python train.py --model="spectrogram enhancement model" --win_length=512 --loss="mse" --init="trunc_normal_002" --learning_rate=0.01 --momentum=0.95 --nesterov=true --ema_decay=0.99 --lr_schedule="linear"
Rows from block 9, named by matrix and row number. Rows with one number belong to one channel. Each number is 500 + 25 x the weight over its row's rms, rounded and kept within 0 to 999. All counts start at 0. Numbers have three digits each.
# convs0: first 3x3 conv (model.decb.0.1.convs.0.weight, 64x64x3x3), inputs 21-27, a 3x3 kernel for each
# convs1: second 3x3 conv (model.decb.0.1.convs.1.weight, 64x64x3x3, transposed), outputs 21-27, a 3x3 kernel for each
convs0.2:507522517497498501496480476498475492498488496524512487503509453517522473535538503501507527490491509498495507544537522526521518540527519519522519517509507524508516488490484488498492473488484
convs0.3:507493509514510519517531519546505509520491497502472467492537545512527526528553532500520517500493506504511553492469482499491502514500489555549532528546536464527530507478490495456455502467468
convs0.4:484505505467498499478519510480509486506527505516532517433499552432491532450509536508482474520490475512484473473503499474501499475497497499525540502522537490501526507488482516501484513506496
convs0.5:499489503497487499496474497493490497475496503440462493535486466535479456541459416496530511505536524515535525483466481516493499503488490496488498481485497475480487483487488494505498495512504
convs0.6:477488521483483497517504500501527481530521499494499506484512509500533521518541529515516498480495502485499499507506516504505505491502508497497489497496496553524504531516454510539509465499485
convs0.7:504497510498492503494503513419464461465490488480487474500457458477449455513499522501495466497508486490509498478486505446473496460474493470504525465490520458489519535513481529515491499486465
convs0.8:510528493500503511493482508524535479517526518462501494500482504496503489504493488533495506547524463544540453523531486519509497534513524494516514543526505546496521540523491584544514543515504
convs0.9:486501490502488471507494495473487464507500474505496499490451452480485470495525498494520510471532550432481492462470458493487462494482461511495497521522503539548498499534538502532557499512533
convs0.10:480491486528519474529522476545561523488508477519559518520484504529485488506468492512494507499501513456450440511491476500489487540522531503493490505498502508478475500529527498520511472501499
convs0.11:468460480486484491485485486525510512509501492479478457480466449490493484485493507491513517486503500472478476494440436490457462486469478488485495512510525507500504488547541479514528451464491
convs0.12:490480462482475449471486473508490439487489443450488473513512480517505503471457489538513505545508495502467490516496485486468467500487485494482477501494516504494531533489486558508488470450432
convs0.13:494485469492508513520546509476490505499540539464556443477480508514491509511442504483472510485471505536541573508504498510479480518480501498504469498499488498522550474512504478518498507529481
convs0.14:498483517478507542492531550525484500516510530493507524513533462511515491524524534483523536504527522520505504547502500534504514516509525510495507542492513507463503502540544491534572498521549
convs0.15:513519521520514511478475490489497515514507530509492525489508510499497492465469465515539516546557536490458450507509497503511499504509486503526513508519496528531495499474483518509512440431462
convs0.16:514490502495489496485497501503524536530521548515492534497479502517511513522521495535499534505502541504501541504480490492479484492490499486492474484513517495545556479532486502535529462469502
convs0.17:532500501508483472515500503500468452528514499516526542503522508492503502494500517490491448496474457513493491506499510533534527535534506490485455491486468492488447510456469521490487544544540
convs0.18:467484475475492493488507496512521529485483485481450440501511515514507509517510498494472456528514495508529529487506489482510508470487503543489480519500488478478477528500532492466468543536530
convs0.19:481498501495503499489508505493518488463497484456501454498542526469506483483511499491495505530534524500490488471488495492516531522543559503508530488484515461462509533522497573552533508509530
convs0.20:485510436496511469508532477511512515496525542494537504543483523533490500541531536456493499491504499518492504514518491520523521534533554526526531506533511480533535508456460553491472515478448
convs0.21:486511521481505521487502520489495497475476501467466517458467465476498492478506490481474481494495503466469478466478501464475497471477493473489490472480485469465462523543522497517498496515508
convs0.22:521505524533513532489480513499448494487466498492521512519510482526505511500474527452513534466516514461477467527528544481480507500499531501537555482485513464457537472516532510540556483473486
convs0.23:500496502489498502491510526500513488499534537477505536460512487490547533469536537476479486491529510484509469516502512507483494526507511484482483496469452512454428540527436548541483483474461
convs0.24:551523491539515491505493472465459477472477501499529537539518508503501496517518510492478490484493504462478470513507498479479476480487486492465476512485491499457474451478461491492500476479499
convs0.25:489498501489499508453458474524544515509500490501473507505477533527509541508540553430460455478503508499500499483469462483469463494500491518538520501534513481511485482530538470512498495504487
convs0.26:518511522481474482482506516556518495522506508483521538476515489469506488494513510490484504509494511492479502493478484500493494542528532538535519523515504487501480485519490507515488514503492
convs0.27:538518496539502485567516496458485506484478501542490506493502494483514482472540495466495515478503513491528527487485488487494488455484491474472502485502507488517494550472508555480505553489513
convs0.28:491505488476486501477466493547508472544508506505453477496476485486502480494529498502507464512518498517502475464448464502489489539525503517502487518502477522488467527499536497508522468508524
convs0.29:504498496478513504500541497527474524496480506505518473483492479508491477506534487474510513506490517517468553513496486503508515473490525509481502490499525436515535510491489490478475541528511
convs0.30:489494497504508513494490485468551534476529507488519481485463506506486500500483506496449511534503523512511528499497478481477478479459474469466461489481483463458465461513477478521482473519489
convs0.31:509518524507509516503494503497517526472488497492524523518505488526522522531473490529528527523522515428443437484485490496494500503501519476489495478486534469454535494511514473478499540531522
convs0.32:463474470500510503505511518491496475490500488513543551523497463502504492497490499509530558513508534517492489524509498495479466506493485497523521492502500510477482467469537491467513517478492
convs0.33:484493484488504499468484477523502504526512514542535522539540517531527511536511511506515523523509513519499499460479474455476473445458451483472473498493487506505504504473485492466464516502468
convs0.34:473460475486476506499467503470499480502516494546483477505498497464484479453477440485502505500504496526556547513502482533531505519531502458472448503515475505532459487502521471484511482499532
convs0.35:503506526498514530505521525521490511511493507524494481490484482504470467490459451491515504514523534502499540506482482522492487500478476488455461528501508535518516498475533497496538469485510
convs0.36:515507510519500510478494518473493465484515497464529521510486512523496521522478530526489530486483501525503513485508478508506495520502515527515493512495495485478499448540493452478448501497445
convs0.37:542518515546519509515496487484503497506510484506517486489488470501509477493504465521498497482484486483484472514523519512519517517529534521527530477499500489510512503499497484483495481480495
convs0.38:502505530493498536497494532472455543479492549512486526479498499486498514491521517468512477487480465507499494495477487497492493493494487553534494526516496505506495480476507463485487465502498
convs0.39:512518511495499489488487480546476527533517548478488514524538466520522482556539522477526477500533515504525506485514522467506500424464462508481492507486496488461468514470527482460502452421456
convs0.40:486478464516496484518506507504519549510514547504516572517495472514511485510510496483495512475466472492467472494505498493505509490490492501513495487489468452445426468472480471474465480487489
convs0.41:509535507508508505520485512532516517533485520537436541510514527487499488481488451512526484494510488500530477475498499493505491498510480509504513524507509570509479510476490484482464504530519
convs0.42:462462468487494500484484490493496490483501494481509500512501490520511506527513511443443467447465480479493495478483467495492482488481478500482505505473494525480501454497510454500509494526535
convs0.43:508520503505523507496509483490502486533495474531473442476482501497494486484496489541504513504503523473485516471477477478492502505520540463449481491502530482520529505538483505522482469463452
convs0.44:489477502520496509477467509527509482529532480521558496508501494512482505524474539495497519531514504542543527525517484495500477505498465549535512504475466482458506460462488493478471488508487
convs0.45:472504503480521512512541520493495501501485490477474517500484514480494512451468462513518503482472468472455478475493483508513489519516486520499511509518550474483518484464483503492501496492483
convs0.46:515502501484492492475515490479476511479533534429550503521531517522509528521480524544483481525468463530477477471480515494478502503476502497484453497490478505482496519509459515513485520527487
convs0.47:498509541485499509478470474531510485536512462526506460468521484464512488498523492490554508478526511463490485515494494537520508520514505509523510505518510474471487516516557491501523514516509
convs0.48:466493508489516530526538546532510544509510534534509477470493504533525529515518535486528499497504495516504490513521533508507519516508526500513500486515488508541526558508521533516498498487441
convs1.2:520511538505477500520468468510510509505514515470492514515474478512481477523505483472487505461484501456482503512486492478463486473465484501478467506477475497466470536505482535502484523492492
convs1.3:459480498464475513485474500503496504501499534476493517433440467445470495456492498468478473483490477487503522511507517514503516520507500516491486499478482467471461557516509520490483480495511
convs1.4:529558563506522546473468505524450447523465458507472465504549544499507519521505528513513512515497501516496501526518489502503491488497494513503522490500505459483484511477482517471467503474475
convs1.5:461482502448470495428464497477475518480480529490487522533556483474505463448486473494510537494516538484510524474473479496489481505499502509508520504491486538498490513473480515510501515521498
convs1.6:509490489518507492525518511524469455489472467502490465436462482453485501435458481473470486488480495480458454488494507526523521522512504443445430462471464542547560463468489467481490479481484
convs1.7:492506512476497509448476518490489492482495511485484522525531538534536526493512501479501498486514534493521556505493490530520496504500476546537553501489491489467442540508509487475499492496505
convs1.8:536506522512498505512504480493512512533523509502484462528503514501481510518495549540512522500507507484538526530498481538507502515478469471482471507496494519479516445486482453442437469436454
convs1.9:479468483509509516497478504466507509494510492507511478486420454516488491516518476540503538522503525493505528514535520538553532536558552486478475488486495462473486472506492481506496496507498
convs1.10:535483497546505501507529519471521500466500477439503492531508536507495532503475530539554553531558534471508452476484489510525523510526543499480479506504522503503535516496472484480497441432488
convs1.11:531523528515499508529508487455455509469476529479493550521539499517499484511486512536509508528512520524532545490475487491477476493478480480500492493485494529502527476495473481513494469503495
convs1.12:504461438537506475558551507507495492515487499522486515465473464489496501506511523547553574504510506475487462517528535523516514495476490461465450483470486543489535481500493479485504476470488
convs1.13:495505491508530499524533488482490526504532558465525527495500509489489493498488513456477460449468448498515498533535541520520520520508491480495483502491474562572522480469491465477490470516511
convs1.14:502490541483494510476505478529484548529494515518473457449571489454522506453479507526501472493480476499509523485482468513496478516485478513564561489513512475475484494478488465477491480482489
convs1.15:456466500453463510525510527489487494512523536481506550498478483482465478488476478476501516472482484439444452524510495512510511489499532514518515482485490481488484507484506502489477489490478
convs1.16:495509538522506515517487504503465538495480544505509546482509494501513499513526491485518492474505476494503500504514524504490472505493469491478480483471462511513470491482441538497465524505460
convs1.17:469477482500498504510516524486450490484454476539501515460502471499510488490491491519519478491485475499488492528506486509476438475448428491511503500515497501515500502483532495498528539529512
convs1.18:512500466495492482500489508509498485555524499526504490537494482495478466482483471512487468512505514509500519469471476484498498553558530529530554556538529490494486484527583487518536500522507
convs1.19:491481499501508513508529502484471543489488538508525543495559519462514488449491499509508472512525509439452477500491490481469457503487467485515525451482508536548550454467470494501515461480496
convs1.20:508494488510492512508502521454497484478506512477528516529407515507457482509497479507496499499485488500501526459483478485493461502507459521516494512492466497515471497469486518518506519560517
convs1.21:505497515489494519493504526541502506537494496507468456515477487514477478517479491525496464519503485550537532453478480494521509502532529540526534525527535484487494449471507476499523496509493
convs1.22:491507535469494499470491466467490566492523559529543536494548485477500494499502544534534497500508491446457470479508533486498502501483464502525480494516502503488499483492540498523544491501514
convs1.23:516487534503473495504483490470486555497487515544493491515530456520495447542483457467476470488508520484499520465458471479465474494499523540518511510488506535510538475500523479493516488483515
convs1.24:490490501469470473495492486504491516504480488513512532505494494492493498445455453530525536503503520524537550512524544495495510506515548497528512500521519465466456527514515513486474544503469
convs1.25:480498501480481494515485520555517505547502493532505506465469480478490485521526493516493474531501497532495498530512509514507512550548551511518555461470501461466483482498503473501475488531507
convs1.26:489493530472465482462456464537525536508490468527497460543565538548546529522497478505536504459496493495501500526545515478486473497507515510517491507529507464479432505488506510487497497488470
convs1.27:490506510482477482477466479474487487482525532501552579490511545495508516477509493495524546490493536531491519460493520458510508496535510437484510452486488484521481522459493511487505482502506
convs1.28:479465482485466480523510530530523498522490500552497489534481516531501505538507486489456497501476487506495495508505512547531542500494514511506525492475491521499540504517493485494474514490469
convs1.29:488516493476493473484472484528500528525530526522555508486517505510522522507544503514531520499492493508474492489539550504537530520527496478522522486532491474541409499445502509490507502523490
convs1.30:505505490488529532474480494495493499520491490553538535481488499476472503516479516493505494453464469443465485514519505520519520499484470475505515494501500537519536521517480517474439543502479
convs1.31:490489494481493477471516502548525522546527530484486519485509497481499521455449514499486493490481480489503492493511521486488482494497503537554555518511526569511531481463447500489502500471506
convs1.32:507499495511507496528554539516495461501485459513507505518481503512483480495483493481473493484470476489483473494511504498503493485480489513532511484495504468458497494485465520500474548529508
convs1.33:487504507490502495506522498494476510465468506450469503524522519493495523442478523530544496526509486522500480516509519513513532485491517491488488504493493491478476476468526479491536529529552
convs1.34:533524519535515511539504501506489470509495497485485530467483553449479568431495591427464463479506505496506508495487521497491507497489488459481474464476464509526522461464459479470468489475467
convs1.35:500501498501498510467467494506486466496478459486476467509467476541477484559496497442475450471490480534538533486475488509507518529535538527508508540516508530516500502489497476497492479527511
convs1.36:525466461520491457515528485458496474507511466549529464511489494502497490507496492498444495500471474486485472484505490496493481499485483538514490515498510521492527505557492522535505521538541
convs1.37:531521473509498479518514516512488439533500466563516501517531495515518480508512483522506475516508484524525503466485516504514527529529528507514532517506521516490513500535536512507513498468476
convs1.38:469503525458488495489504489444481509481508512498496492513529511492486490466454478509552546477516524498533529512529533499514504497491472500521530494501500493495490529498492529502493520504508
convs1.39:479519514493524527479506518497491463506475477553467482500493497484493497487496492458470482502497487515523502505538542531539542509493500498497484492507496511522510508512491502515488515517493
convs1.40:511486493522503504547533509454498547476506506499511482534516510526506491510500474519524521531547555521542550493467459513486474510483495574551540552527523508500501551523494548519517551519532
convs1.41:475496487486482480494472464480525496495492485505463494539488510514508518502495533521503521508493497513507495497506517511501508503504527567494494536482500506461532519504500526525485543538490
convs1.42:491469492507493507481479489493487495498486496533504505443455459488483489526512498459475500463481487481494500576591592541541543495484471463458465468453450474455454466463460454465448496504469
convs1.43:492491461490496489482481477504505522521529528478522530493500536491508519463514524522498498503475490495463488518530533511525510531536496547557565519515495522540478500498511550513479549517466
convs1.44:497481507509489502498499470502485500559518508530498490501548471492504492491472527479517474466524496458524484522499499487479503494479512474516497498518498505487504505495500517484494532496525
convs1.45:451438486488476510468478501498509474494500487511484481523519517511527520530531510510511518484474483493486472520503495536528529510506512469490486484489484508511509520503505475488525471501536
convs1.46:489503518486496491461479453507496541520509519544527490468523506489520512503500519515494473513506491511522526482485513511516520511513526543521517513512520518491495479493474488513497511539521
convs1.47:494496515494501496492516495504504527520529531527528503444520512510493517532484505469522513492520507523553538455470456497495484484486495527539493498510485456469452524499509532511462530472446
convs1.48:512518513464483490449469482492477467462484492426491508517494516475469495454465517519531524563556547557526519435457494443475513468501513478461460483466463493501517504512549517525534508518510